A small image embedding model, trained from scratch: batches of 512.
Rows from block 8 of a small image embedding model, named by matrix and row number. Rows with one number belong to one neuron. Each number is 500 + 25 x the weight over its row's rms, rounded and kept within 0 to 999. All counts start at 0. Numbers have three digits each.
After each neuron's rows are labels from the 100 images, of 14848, where the neuron reaches its largest size: "peak on" is the class under the peak. Only what is clearly more common there than usual is listed. The data: seven-segment displays showing three digits. In brackets: how many of the 100, against the usual share in percent.
# gate: MLP gate (model.blocks.8.mlp.gate.weight, 384x192), inputs 96-143
# fc1: MLP up (model.blocks.8.mlp.fc1.weight, 384x192), inputs 96-143
# fc2: MLP down (model.blocks.8.mlp.fc2.weight, 192x384, transposed), outputs 96-143

gate.266:467489463538574526501496464502528515467465453473533509529501479447467510473486488485493524509463472515509498505502492499521499476475523512494468
fc1.266:531470536481481506522506513456506582497486536470503512475501498528527534491511488506467468513519536469472546478482533489487470507489514473523461
fc2.266:514554480479535500497495548461491501530535473505495494473532479493473484517495537464483486520497532480478437492494500527515491514519486492504523
peak on: surround (94 vs 59.3)

gate.382:516497498468500525464479543463485505532514489497471553485511496501497470491510509463532526446526503531491462530505491522460489468515525501460481
fc1.382:509509502507494462462503453508484556496476507524495488537516482473546498517517503508505497568505525478518528498498515506502482542531509451520519
fc2.382:522482491463492489520490468476519467476487483482471512536522497534484543491492518541492520485512462515525531481510529491509510516538490468542490
peak on: screen (86 vs 39.1)

gate.221:492468547508502504512496521525439510535480503528471530493518471430532530456540435505487477451469532509466473478500500526507472479463531483493470
fc1.221:489526496518516464495517498515512519544542489563462499477521491488514513481514528508489474484495510494459492484456506515482537458488513471536458
fc2.221:412527485491524517490516476480532460493528503481492475518495539483492505454476509527494487484515465536538473482477521474491506491475455513501509
peak on: screen (83 vs 39.1)

gate.206:520509480520501535428509516494505497558510487492499508524517503518488484517514526457486481498509492505529485472475527479477492534526547510523466
fc1.206:565507502494515521506507500493473523455535482469500490505539516528514465533500515465517510536499533510476481470508485506481549534521517493496543
fc2.206:508500475518502513491517508471461490502520521526488502537472504464478449475529510496501468510465477488536514540513556526480544560531520506485466
peak on: surround (91 vs 59.3)

gate.192:512515469514492496546500526494503478526512511506515492511499485517449541519492488495498494491513515518493539491519556534484519494500542489478442
fc1.192:452500517465498470461527494473510463458516501475508486543486523488515480502487496489498513511473512500519484513520492499522487465528462512516487
fc2.192:472508483501507486494475476506476478509535498523484485491488466502532497508518515489515519531507497478421553487442488505493514492484466511515530
peak on: screen (77 vs 39.1)

gate.246:507493527466491483477489486482503498464502497491456493491513472483476490463475516486479500498486492515531489536528518492498476494488460440524463
fc1.246:537489487508512516450494482457484510491469436467491466518467492517503471487499521523498519481496557518505504507502520512478476491481480460534517
fc2.246:512493509513483509474488521469498569526547561504434471481489515476517477538498529511517510466476488456488532497484506473502516494504490509475503
peak on: surround (95 vs 59.3)

gate.296:537522477462481451525496513510472529490505499499498502473503549537494461516459483506477470516515544497484489543504503493470537535487486536540506
fc1.296:491519466512520495457492502541531538520508515525535487494465477474503510545465528504498470524488459551473488509503472522502498502517509465510508
fc2.296:497496522500513552524495487483474532457563485516524464512483502495472444520513510504483516527473542490505525494514507516487513496480528508522525
peak on: screen (82 vs 39.1)

gate.98:459510471489490490476465493499474475493468534500518576506539504500478467489511533522470540482491483496514482504520537478494513506491502522523494
fc1.98:486501501500484507471515530451519473550523493529534493475478502480514514488492451479441532524498449484488553503506471492516505494508520482533459
fc2.98:569489526503479527479472445512479489518488555474496518518487544457486545467461481476536491503499478452534508477515522482499489456498501502473476
peak on: surround (99 vs 59.3)